Rows from block 15 of a small spectrogram enhancement model, named by matrix and row number. Rows with one number belong to one channel. Each number is 128 + 24 x the weight over its row's rms, rounded and kept within 0 to 255. All counts start at 0. Numbers have three digits each.
After each channel's rows are labels from the 100 clips, of 14976, where the channel reaches its highest value: "strongest on" is what is common among them. Only what is clearly more common there than usual is listed. The data: notes from a synthesiser with random patches. In brackets: how many of the 100.
# convs1: first pointwise conv (model.decb.1.1.convs.1.weight, 128x128x1x1), inputs 0-63
# convs3: second pointwise conv (model.decb.1.1.convs.3.weight, 128x128x1x1, transposed), outputs 0-63

convs1.67:159132105132122116152130094145164080132172155107113161154137115128121142088135140151155126153168130150166113084163101064120162138140117127126103130138147139093153100168106121119153152138130099
convs3.67:106148157111130139156122140161134154117146149120138167166134167129118124123175139119151110091081075147062134134098091085146163105117141114130155158094133181096116128131137117145181147125140123
strongest on: triangle (25)

convs1.6:120143135151136116123144185172096122084141122084128144106083113148101094122087115133143126118124099130143147154146062121138172138133115135119125116151132157095108136103124135094145107188155157
convs3.6:109116131142103118074070128156121123116124133136121117127130128103093117150132160087137125124122129150115109133141127157113157148098099161115118119113117080119133153066124145163099102164136129
strongest on: swell (98)

convs1.120:125127120124152117129165087165096135093141129109154153130111114110123119131103113096145139143117099084137144138154136157130170096170145162133090109101179159118113122123125104128081074166114123
convs3.120:137090172145113124148101075133142162153147138142157216150147133129114120122154142161104102124147159138130133146091112132121139096121162096136143096139127149143089147115125098147121113108119133
strongest on: bass register (71); detuned saws (41)

convs1.68:106146191141088119088116134151082104112090180107117127115092121119149102101122150123137139146080156122132115135147119132078106124146124111159122142094103128161137167129099162128125137187107160
convs3.68:130121110150099145104125130126104103137149152136098155124116072124139112103098102166096120165072114158094141128112135102114131124101138138188152146113148069124144166132110111134160102128127103
strongest on: pitch class: B (37); square (32); triangle (30)

convs1.126:100115128108079123159091104151118148109160131140148114124135129104098087175103122118119150099140084104113142144167123071103127136122102118166077150149124144115107132145152134113106134170101127
convs3.126:133127161132107105124166156085160075105132145129142125143137109108136152087124120108121140146136136127136050148108121102151118170124122093117161081120131103144119084144157098121138169173116138
strongest on: harmonic FM (29); triangle (28)

convs1.55:111100140068096085141126150103109151157148145138187137111129130129147130121104126117131095125202093161127153132142137175140143128065112124129125096127132113125119118144138146115102158176152134
convs3.55:139135118161118133147119146153108103141074166117153115087127133099156107111114141133162135132127196110158129107139105131115115135147110152140125125113165137120080097102139090133126217111111173
strongest on: pluck (64)

convs1.79:148107153128111108143133152131112098137144088156120153108144105144155136146124132151134147162127093117095135132074140158133142137104133174145142144119116104152131144139109137014108146118132103
convs3.79:158126101126133137120120105117134136147127139128159157098123157108116166134142134105121119089107152126119147129079134067122097113103106133129104128110168111062136068122129151130192132135142135
strongest on: drive (58); pluck (58)

convs1.57:171097138157142122134111109178107144142165151124143109134116151153143136138160141107142077141112152103133115142137147134125149217093114153121104106130124121141101127107081115108121131156116130
convs3.57:130121133169122117114151140213161114125165115134147127119124135135126120169126109167140111120096121157119134101169129115128163161124147144097126136163126128135171111114127104161141140238148156
strongest on: swell (70)

convs1.88:142113164126076143140101108148112137080129141094139115162136170082108108163122112142149150163132106085127101132098124114102112130156118155106109158129066095122119133151155088169137117142136134
convs3.88:109129159122129159133123125158118150104152124124142140098107143130086123155136135164083136127126097094113139143190154080079099111163160107120176147131172068107109121125136119136178135121132113
strongest on: glide (63)

convs1.105:118124182143128136193123169136109143118151128170135117097132074134140142101118173123159141126175114123165125133114105154158146141152086105106134111127116131153080136132138149096118141142161100
convs3.105:145122063149126127135120115130142146131156119111127122168138075150130139127131134130155152105164192143136164146127139154176135140099210121148112128098145081157142136142070109130116134132124159
strongest on: triangle (48)

convs1.18:131131084140142134126121131104141131121125132102150148140209119140100073117136142147118114114098121102140138147112148154178105133130117128123127172130175119106170117121139088106135142088136138
convs3.18:094083128127117154111141128135083121149178127173163141129197149139112121167138166133122130109103126140125088107112136104133124161131132106145154119090201124076134110086150121132081089150131115
strongest on: pad (66); drive (61)

convs1.71:122142139122095136125150118117139162132138119072134111167108157094154134168095142127105133139101132133148124142126137172097104127070161136150109152111159109127161129154166091138146084123147176
convs3.71:107133158118141139151117139149154190122154121135125126132131178146129125177118158117088143109171073113108130167132188138107143113111118113106129141127114124130110135123104144126113093135154132
strongest on: bass register (53); triangle (44); pitch class: B (31)

convs1.73:116080155119099130153092089091155116135082135132109118114093172096114135109106131112138110107144165147128090141117156134103153107166104138118148149209133100146090126139115092118094102146162124
convs3.73:094126115151092106149145132153109091105121112090101156124115115111138114098142132110104103176132148122124137121112154125103138111165147137072091137147092155127175132089108145130097126119146093
strongest on: pluck (72); triangle (56)

convs1.127:113133144145096128101120158123128112152094110179151126102120121125086091144130132092159140105136125110120130184129151198124154102124140148148114088144106151124132118114124139143116112148136135
convs3.127:125116094206151109115170156137157164123143090132123159128116115147101093138157124117145140114126123121082132130114128144130123141103142099153142146118125141123138134106149123154113107122120169
strongest on: gate (55)

convs1.113:155159160143122101117140140116132112159105091120152110132130142077118145138096142103149152142135159110126132130114091170087167129129132185152179070120122141145141126122116128126105144125140128
convs3.113:086172110154120148151147145095162108100153119118153136152157119154158130123128115125124130122163106140102132146146115159153124146102119159143196114131092148165128108144146152128109135104132119
strongest on: gate (96)

convs1.84:137135162132151096115141164116162115101139170106124136194138045135131123102144150148137163139143143157121084141154110100154129184145151123131110177114144171149138135161111138138131116133107117
convs3.84:146133145085130144143132123117091144102146128147144130098164158119098140077103081135099101125170090097081109147134139154102140099117136115135139161114134123155139175111141150143119094121140096
strongest on: bass register (69); detuned saws (45)

convs1.10:155146197155107130133150117139143108146113103112117109159102143134081125155095180150122113114115087136130149143133134133120124118136120134119162155132153125162180132165134130129151096161148122
convs3.10:147111089132137113129103151077166129163127129109113119108109103088135101111122146120136129106184169129171146119107121102124145112123128135134110111131170128133113116131123153127125152093113119
strongest on: square (27); pitch class: B (26)

convs1.64:142146141128125145136108125105139140144126116118155106123176180148171148115111132154089105156095124115149154107104123148118170074128073151118134141147118107146116101086140108162133093150126133
convs3.64:138128123134127148176143134091150142171135153157154069099137154113136127133122108152164130152137116143159143132206102146148202120142093090117122122098124112152151091130117173102127137128152128
strongest on: bass register (55); ring modulation (26)

convs1.74:168137146110153134151130113088140163133148146097146083100126144084147113092085132150148152127173084136102141119147143086097103096111125166115125125147129132117136115119137140111163116121113107
convs3.74:181106097141131107124127168138150109132180110128124154077114136081097131141147112128115128119102121148161142139114124147128135148123154095112084135170164100123132129110150167131098118135141154
strongest on: text has "register" (45); text has "bass" (45); detuned saws (31)

convs1.122:090160111139109079171107173136091130097126121140131105131110126139081100138107156156150133140159117149144133118141104117107143100130105105169096109122128121126145140116153124153135143083133139
convs3.122:138145115113125104112080049116134154154147110131152076153140127127113152156115142135119147144136141125092143102141129112176095137128135122088160098139107177137125113104134147122134094087127107
strongest on: harmonic FM (27)

convs1.37:166135120143060123114113112115105131088109140170157117144127134131093126098099165162138115135118139148125103104118139102115146137119114124097132129143113149141146137118113120095132125135144143
convs3.37:096132121144144170074157127103103104108157145118136103092083139129150135150124113146083099151108135104179160099124145119145138145136121134146136133139144147088091115117128088074152132101104093
strongest on: bass register (56)

convs1.11:109100120175106112089102158130094098120124155150109120099132067116107137178116106131147172110134137185091141144089134135099121098160147109120124110106180124127169092141133129154124173084119144
convs3.11:131163107148144153170112084153107111100139153145137157152166168127164133091081145130127136157134145103119115132093085091110143137157134111125108110082104170160101136140165107110138067114124134
strongest on: harmonic FM (28)

convs1.38:127127137114097125097144115162100094131128120125134134141118111127118123151089134139088112134184052154112137105109100145114126121125110101137139130119153121151158138127155103099134176089144152
convs3.38:104176120145088135128132170112089119113145160132111134134125201123130146108150148114165127158178224157129151102108156147123136123108148140136111119118116135136076146140123124149115054123104090
strongest on: pluck (73)

convs1.94:133118134135149095119118146136102141115106122128140141109123121084117102111136101129130137146110128072134135129140103151108206131140081133160147115119128107151134162085097140119107107210114161
convs3.94:105110113146165150118127161161130102149117173110076125122136190108126093102129134089121096143144111155121106122105122144133134137111137140160171127154105158112140129098097156138122180174117121
strongest on: triangle (26)

convs1.98:129127117147117117119095115143107122136117102139090110149096115137119109109122118134142147134135117148151113154146090123151177083147066142137130088119099185117182139149134176143110172146098114
convs3.98:118111124085112145152121107110117149124115125104113116127115151130102102074174062152098102163098168112113076144094152118113096095115123119163102119117138125154099138143164118105123150095105113
strongest on: gate (61)

convs1.109:155104160159140172125123130096177146115151125128124168167158079150173133139128086151119133105093131120142118166104180113123126092095095135175154123175159130127118123142125153175141120043107123
convs3.109:123150120131151107148091136167163141190173136131115157121139117102145128097124099170155120171139156100126133136163164142100133139112126118144087129101143149110164127104098153140127129017151169
strongest on: pluck (51); triangle (32)

convs1.27:138122177139127086166128152166106141132161144122123179144190118113102120092143103147150119133158154142133165113085122057155144159127175154129130111127130080152124081121136141140161150153128123
convs3.27:142106125134149132102148134131121122125108130152101152116130155124081114172142109082075138153118149123153137163168134141150112148115086143086116173128174100137120149122181127153104115131136179
strongest on: triangle (27)

convs1.87:169164140142126142115104107121178139146124131109096147153121164119096133154126112105105121100138132123125129119136120198106159146128127111151119099092093148119148143106120077147186110109118130
convs3.87:119155127146097113160104170137122151182127115129121151127148122161070132153122132140107143139222073121135120112148135128107154156118101093092107136141132168132126167149133151107136091099077109
strongest on: gate (51); triangle (29); pitch class: C (25)

convs1.60:110096152044150125122098160137162128152118139107133135114127113128136121081121148150119128124226081154123123139144144119115141191096113129130119120154137147141138116146125135143185143147130129
convs3.60:124112147096141143144153130143169130154124126137116148161143183124141142093129138156146139139123213167146152182130113157150096130111141081131115114158138137121156169112100150130060170114150152
strongest on: text has "register" (49); text has "bass" (49); detuned saws (35)

convs1.85:141170167172109123102118158158152093146156151121131120106105138127095103136128153150136136147140148121134147134135152108119108123113138068144099172160104124169139095132113093154160115165111107
convs3.85:129116131099130123085117119110109113132134087135148114139131083139120117061090083128142104139148084118125145107125165109109089125144095140089142117103109164183112139129162069154125159100102137
strongest on: drive (66)

convs1.17:141083131112127096131149135190172109104087127170121112148111105117151150164125136119128147132120110127133116142150115070150126127188108129147162160143138076168117156127127154119133148162151121
convs3.17:144179098160108120130131146125124117121144153144103129105139158159131126112122137130108098109201150143133175129115122127137102092116180104099102123124125143151157150168179102149122101145149153
strongest on: triangle (56); pitch class: D# (29)

convs1.9:133126178172125129123138137141149130136124079167142091152125080086124130115089133117132134144050169102106108086153096129117185142120161139113129128108121167120100131152126098135129106143090104
convs3.9:118106098126074101139107164125101105107139148137133131134099149138128102140145129171117124122085131134132126117162147151099125135114072135111119144100193086112101115168150131134119106105167169
strongest on: pad (66); triangle (26)

convs1.102:113071145127145123098119155136149095139123149132120118139123125117122134105072135128157114113141139138126127114126099100136188129216110094128126107198124155132094100153090160128137127131172158
convs3.102:067113099127114053141113111149123166113100073165112139149136079159117093157122134088089151107126124078153149121106136139143114143147086143162117164143103113119111106120096167142148128151133143
strongest on: pluck (52)

convs1.100:140154125090105144132131120147146127145140110118107104150103129119148179116121104141113103101079118154097165171098152156111097143122133152120185171152127173112143142145087127131138085117165120
convs3.100:170146095145140114120144147129111147129153113099161148118084143140093081126193119129124103117151096158113152116101099156147121127092095122131150194130112152129128134166095115107148122131099118
strongest on: gate (73); text has "register" (48); text has "bass" (48); triangle (39)

convs1.48:122100133147117170177106158104164133140111139097097169174127161116136117106126119153138140120123153111160125138113176179118149115140093081108163144146145073106107123159134128141116166086139175
convs3.48:122127103143092100118115116101165143118121064137122116097128138097135143138131141139166144154147128150126092148131153126134174110141111111133121104115113106109139110103104083122133095141163131
strongest on: drive (75); noise (34)

convs1.123:131120126136144123088096119139183120128139151090144142168137118093136119134115085141142108131125148121125129105112161151171108089121121098105075129129134169133150151111161106161128102109141123
convs3.123:130192136097113124119123117096105135168117156164110132154152137133164133171127123156136123118159131141113120111073114128125123163078078128078155160117092097134128136075155108130097109131133158
strongest on: gate (62); drive (60)

convs1.81:150152083155144170118098147112161131121090163130087114133164104129112150128138114140111129131145165145091093111130166158109129153103125148171154085172136132122119163122116071121113127138127098
convs3.81:140095107119113125126156127094124141106146124128098123144114109149141072105142135125109143154142156114133121175137129124105114134123123130134150134151131105100157112099156161145120104200133128
strongest on: triangle (61)